Weights of a small encoder-decoder image transcriber.
Data: trained on analogue clock faces, 195000 training examples.
Rows from block 5 of the image encoder of a small encoder-decoder image transcriber, named by matrix and row number. Rows with one number belong to one neuron. Each number is 128 + 24 x the weight over its row's rms, rounded and kept within 0 to 255. All counts start at 0. Numbers have three digits each.
Before each neuron's rows are labels from the 100 images, of 14976, where the neuron reaches its largest size: "place" is the part of the image that holds the peak. Only what is clearly more common there than usual is listed. The data: analogue clock faces. In brackets: how many of the 100.
# gate: MLP gate (encoder.blocks.5.mlp.gate.weight, 672x256), inputs 172-255
# fc1: MLP up (encoder.blocks.5.mlp.fc1.weight, 672x256), inputs 172-255
# fc2: MLP down (encoder.blocks.5.mlp.fc2.weight, 256x672, transposed), outputs 172-255

place: bottom centre (66)
gate.261:114111128134093139162131140176132139101175146134163122091161144096132147130107138131126168135085142112104124108120122104156106150071140183150151105077113123153120129147145129112121114108129141093165113110141125123143086107166147119142099133129118137128
fc1.261:142133125149145115090116130158156158153114103138129156121129137138122146114135167090129116144162152113054127146145121138079142134128141120134131106079084123125143112115153125122139084117136136074086134121107117123122101099134200088150121154169162159143
fc2.261:045129152130126112132137095159119126101142136119141138133115103125128143085174141080139105117098150144130112130137113140129156148160099133138124131139099105163087088131154166146100106116090141149158098115114098127133121115142129119098102120076129133129

place: middle right (40)
gate.87:164150108152077103108119150160139175157147126131142116136097176145105107129099129089125171194126168136105117125161103116142131146131111131126156139088100136139139105135099129128131155131092126109134119188126116102101117149142116162084141149202142128126
fc1.87:153169176144179148142126127133141137118152126152136115137118080149151157136136110159114104146126111123144144126108137132114123103145109170136142094201134145114089128134142157155128149125141129122130143139152121167088181081114150116136153139113131146135
fc2.87:131127090116121155183180169123165148067186069142157095117132103122123093099138094103103082129121086125129139091167144116132169106083088165081116134120128141137130135137150114116112106097168141124134090143131119127167154120127115143112162132127087149130

place: bottom centre (43)
gate.40:120126120135125119121161095095103116159093125131136115109100138107116131169089127103122119132117125136111148104183160117108130124125118131151135107124119136162121148100142122095118121109137125110127158101125114128158148152089124146141117181113096097143
fc1.40:152143133133102131111137103099133131113138125146090119152089166126172134152143140126116143125120138169134135108118158109146174103086114155130089142141107166142130090136127162103128104131137123135120159128169111120120113178127182147117107138107149091140
fc2.40:085175165134153104135102107165108146118117161133151134113132133123128120090146091139133124113142071139144118174126125117128146139152139125114147092156139088104111122156107094139090133155098174159129131119150143121145123129156119093099135104118132171100

place: middle right (42)
gate.638:159124122118104076164132126140085145186140153147104138096098115157087152170104153194091110138132177125180147150117112126178129132107114091121132146152114136125099099093136104067114105154099126108121096132115090143139156116137119148126128130120121149137
fc1.638:132177133133112163128128116133158117105122170133103116121103162128163150128103130144128144146147140126132125102126172121106108142120121068075155118085093122157148106068123126121185136125122143158150151130164093096120124129139133127071155160125153119139
fc2.638:115120152151121186112131099149147125164155123136116116157113077092091175083136153135081132131113128116104125129169167113149083064088128131105138102141089129109105116182135164125164143149118141120119104142105088162126148165096142112137123130139134114103

place: bottom centre (84)
gate.49:105132175117152098058123174118119186107142138128121129143111135152153158134101137130159130093100110126123115141113111098134105150134149145079113072125165109134137114163112098163165125125145164134134137109136156169116162173081137136170101128132090107141
fc1.49:116095112138102126107138096133109117099108085176122112122105153121131166119205146116124184138137134172125151142120136103111110084177127093141157139145128128157150178120165129114110136124099131138127139151122125161116158136166063103147174111131142121132
fc2.49:109137169114130114134139136136148149089101120094132107104113114144127157094116115137189144086101182136118146131155163111143148101137119098177098168133125134079105120113118204086154135133120137123133123151130130164127143132118159160123121142126162171125

place: middle left (34)
gate.47:131095134111074155135110091114104133133131169146140109100127116122095103159136170129114098111085100129166116107127119123108157093140120135156120128140090093085149128118133098075169134148154163116094116129139168106123076077130160132136119108151116156116
fc1.47:111148147082087179134102112150121114143155155125148124159109118110118121163114135110146103134141129131133097124139155122151126066137129167106077149078135145085129121133113099097129110092141148104136169122148107154111109137113134128140158133147097158101
fc2.47:114094110122128121143154140129118105080132204159119124127138138144128115091095143111107209099097112145143105149120104152111148124158130123089127154138094115116145121083163162134112109138147118140140165185124124111110086137124118143144143094107125121135

place: middle left (29)
gate.335:146139131128139128104142110168125158180102130110098121164132181147109100126143137111136090120098130174095126102136099121186116083174168158143123141142148094111114139124107130089108095139132150102125113100067094123108145100179111138149123167131132154132
fc1.335:161110098108151112131119146136071155125105112112133134157152135162073115152145155122105079120159132181131094140121096120124148095124153127124123104137128161138129138122123155112136126138126097111121117130102137151101156087131133125124072106128132115121
fc2.335:123109162114134132116138153126149103154125147141101142136083141093080103157145106151117158122150110139153156108146133176124108117092158154120103127138159157099154133157098138115145111137130160119197154126157148089187135134119140161126109116129123129137

place: middle left (37); centre (33)
gate.585:114085137107098150163137121142149145123082151125088143146098171113074113136112092160133148128160082129116098154140101140140117106109133131111161142132148140111132126121123121140150114154154132114077114107144125138123135085119139169156077120137121119165
fc1.585:113127126144106089134119152173132091075116108179133150160116134170102090166131159143105116108089166144167132116134121100086148135160130103114134126142131147113148154122096124141109132126128090089118140123168093089166161120135114182137162093144143103148
fc2.585:173113096121126132159124125116119141120086113140124086145136133110157141143132135152166094112152149151133129106109132122126158166137144128163104135096109167123123130121142163139121099098158174127131075161171149109148114105078137085111089106112132106110

place: top left (33); middle left (31)
gate.616:135165094187104119148143169164159153090105097116135106114157126159132138150140147141131168106123119109168105160116114105140096144150169099155136119127145107126145081121107171139128125155093164165159117102106123127142143138141135094093102098144159089141
fc1.616:095138138148134133128152138125189145073162149134124142087133134121112145136164098164118144160126090156152099130169085106144124140089121154098107128128114125117129099158110149136140099124117144085107144125130130156167125108134165113102177147154147125210
fc2.616:119111151117137130104173111170165116102173120156115122124113148115164132135128113142104124125091152109113132105185148147095096112154112106134167121105087131113106101092149149148148120091179099111106105108119107161090110147140085147132157108139157121133

place: bottom centre (53)
gate.61:090125154131123207080112128144103095137150162140157114146102099142130151115166142174110126147111133178151157129098150135121116153116118116057102108099137112156118110122094154116135131060122123094105132128154114137108170131107129164121132141116097135131
fc1.61:088092151109092173103117100119133085153130134117159114150138126142115167105144139167126043128107108149117157091100129123155114162138162163089118120092126117139139104119131161123133137147119142098090110131156084157109194152130082133104094109138147153120
fc2.61:139136102149154144171140101122163123149188109160144101148145143102102163135130099102135130131142163101103129142165161157080103080141151157151151124129127133117138140152146100107141120141155124133153122105132150119186147105117111119115119128145161140130

place: middle left (28); middle right (26)
gate.353:181153190110130119089120124125124153144159137126125117126140159169102136164196099160102121094113125134130144125128129090145085107106104117148129163074104122093112156087132098109110101155111144139128104156137114114085139156093163150106121165124086098144
fc1.353:148116119135098136129130079130119132126137131140102127123112126155160119147091153130108142119129111151101133110112127162125109099119123137130132148096105119106146131140088116137138150204131125161133129117153086115149128126119131116113122146174120120158
fc2.353:122133126110113137155104134102121160088108168118186114149126100128111156139138148137117105096144168076127124137130122141168110150110150154159144129166143175165118137100125160150097106122149121175191125125167140074137118136125119124127126132146141123153

place: middle right (50)
gate.637:125135112138093136110145121128168111165086145149110117091130114159105115173109083135142140138142117139132141135092142115109123126116107137149104140152140114143133151119124093140119114161141106185075083112172114120128117119160121154185105117164145091109
fc1.637:154168094108143124094140159115149115152135174166121135095093142136129193148107125138124142136102126106125115128147135099141116121116140159104126132148140105099118131124116134143137104151129161119109105126129098071102155144135165129102115176167169133130
fc2.637:129132144125121186124145156095141131135153136139129091129108151131119125123119120122081125102116120140099084168119127142154129139129119166157118125143092128107144133144113095124135120106125144071142149147129053140147102100128153122124141122151139139122

place: top left (39); middle right (26)
gate.594:136177153106145149094125118125114141147126143160152130138122150070152146108096164147135106115126180145120109149120140159149119116120120128104117092121130148108156150095119110168101116103125132128137112166120090089136083140105093126140116163142154100108
fc1.594:119143118112106100168139170101091147141122082148141186159131101121137084125134150101174060138101116135113152131147102135087078152150125111115121133159124109147127098140162098134098153166078131110116143133151124119098104112135101109146101130140115129164
fc2.594:108151144159148126130192138095145098124141138108142133159141102117128135123137137150153146112090133139098141151123185145124115183135127177161139152154148147147132127141135142105125150094109165160136139127107138143121146105137126127133133093133102109125

place: middle right (29); middle left (25)
gate.544:124144127145142114130118091108141089089146101151130140125079136096083108190151162136105148123137134115150150140179105147127121170133159081104092120103134141162106088139125143071141107071110107128110152105117125126112112163120135144157125095095100162159
fc1.544:163134095152104156130082137168143162128110163131174145143168113118136129153128117110099133169134123145092088111111115136145119103123125119121146168123143096125101126148159085128093155121111111106116132177141117114109095126147147147118096163162185110133
fc2.544:130108128100123125098099141107116098144117087119115148129132146148120148158123172147153139111132145136156159137101160132086093133118125118096062100090148133133100118143142137096140132144103143144116097124139141148113135178105180136160081138080114128105

place: middle right (56)
gate.421:141144126115181084151119116138097152166182105090089157157070149149188123172132140163083167129129149162129112145147106160141110137123100079143128127135125174128158137130137114130175142109135090105173130173128130150103140163094115108104118105130127112169
fc1.421:169138085109151084159105151102137133141145134123100119086100091116149153136144176146109157147131140145120131172095104164119132078129137093117138143126098161128128105138129104145144151103140134087119132121159156143114171103133148136117091117135109079105
fc2.421:164160104084140131103128142079128107179100062118164121145159125162146123109128130169146143114107155112156127148126138172071126101124094152105100148127143112159146121137117095106111150122126124146102153127122130156135107112162152147138114122121162098115

place: top left (81)
gate.116:103130085162116104106129116179121180153170140118098118143163130118131161140120131179085105108072128092113124152131161154141107138128158147111162091146116079140108129105136078134148155138143133099129098109107116088100133139149135151139134076130142132149
fc1.116:131136126131137125138152153104136118140058135111126143141105106137064125139112166043125119143153147209135166159137097139133113123162108100143089162113124151119145141145139180105103111133140123163158165160122138142153137099107113133103137173147072151112
fc2.116:143097135101141106108144095136121118093112147131114117069091122128164117113134131090126108137147152138132112135108138135180161153141096119132143133128113115132104121098162170093130164130167167135113124135112155109092157131163130118169114147120173123113

place: top left (32)
gate.100:132132097140113145124152099137103160142139179146098146144158126115149164144126094142138152096118166122115133179110128174133082124093113097114111137134117094099049114124145156192133152145171142121144100108139098110140156128133143095156092117138131110119
fc1.100:142135111121132133131152112084126090119175101109148138109109110125151146112134107099159135139099128106132138154127128135115102121154104151137151124133130114094150143099152109086122116152069106096093122098118113075096123092099126161123130137112134129123
fc2.100:126137101174091148120119126188091136116111117139145146112169135091168143139128122130126109082133134132097151132157143144149135160094100158154145182116150124145127145111186102130143145149181109072145102131127126151136141112139134087147148144177129124110

place: top left (70)
gate.160:130115143099152141103167122133059107130185116104112114152147137132097083126148147098130123164109142163156128134123110140112124158133123129110154121104139098141163115146094083147151102109112120154144130102181130114139134116114100138051131142098113144110
fc1.160:091119126116112108149109106123103131076108118140093133160078161103166118166129117171092129170091134119162095123161148102181101086076156093115160142136113137100113109119129145119118107132149135070099105144092153098106119144141157108162125124082156131139
fc2.160:120119132104108118140135110105133163114112142114075131120126127129098137091131153157158115142145104137106078151133103104155132155077126170097127113132138141099154155142124149159146124183055148082101086130129129124100112126099138134138169112092096157112

place: bottom centre (75)
gate.455:112133106143178118137142147101134098150129140162103095134075086061076131208118122132116117157099138156097144122162168147099089149152105122176129090134127129165112141121114133113088116122120120105152106147138116127117158152100151140171131158121124092083
fc1.455:111141086095149147125140151104121101113110156110114127174106111123141102117115125113118093143116170128122112131146167094138144133134127150141081151125147126126127137150138144117180118169130128101142160138134115130119103188095131145115149112084130092087
fc2.455:133116099140170117149135092173103129136118120113149165137131124140121087078137140110107114131148073114128105169114137154139115183145170136128128060116127075122165097162093100142129136184094177136146162139150138137137127169134144130107140149146096116150

place: middle right (31)
gate.143:113138085156163136090130177115139115142105130087113163113114144138102120156138137104163127136144121136172121151120125114097181149158058146140161120159123136129121133098131120126191104085166136138165125170150132138132108142143090102107123155121113096157
fc1.143:092134132144095084136122115120139133124096182093133093119141137161125157149121156115101097133138094149160097108169163110142138117194120124155143130146137115130123109113109175110146164157140108121088102092129116108141105099131149143123122140083123120094
fc2.143:104151154197132162154125114137123086148116121112091113169125124110119159147138118162100136111123180134096157095123136134141121072077118078111118109131170158123133118120120126115191124118109122154143156108086163146130139121122145134117152112145123136089

place: middle right (41); middle left (39)
gate.412:150148199116136126092132149161117191167113130110134121190186147130131134139111126125147125115092123158098160100147113110116095105166107134166157127177139127092134124123112129133127113153106099164140130140124155126141109096107156093144120117153103092087
fc1.412:113108092142094136165097118143104096101110144139134128099061116114143126131139146131084123127162131083147092148082122120148120151094149123093108145066142090144148125161141106126102132126138136143118094121096079110116148164127108164118108136160183133132
fc2.412:135148165123124101154092123112160116124166167147146138147147128134144127135091072122129102161154112154097100103151077148173129108121180132142139113200117150164117135120082144181131110109157139078129156113156113121115128090180140104090149113143123093149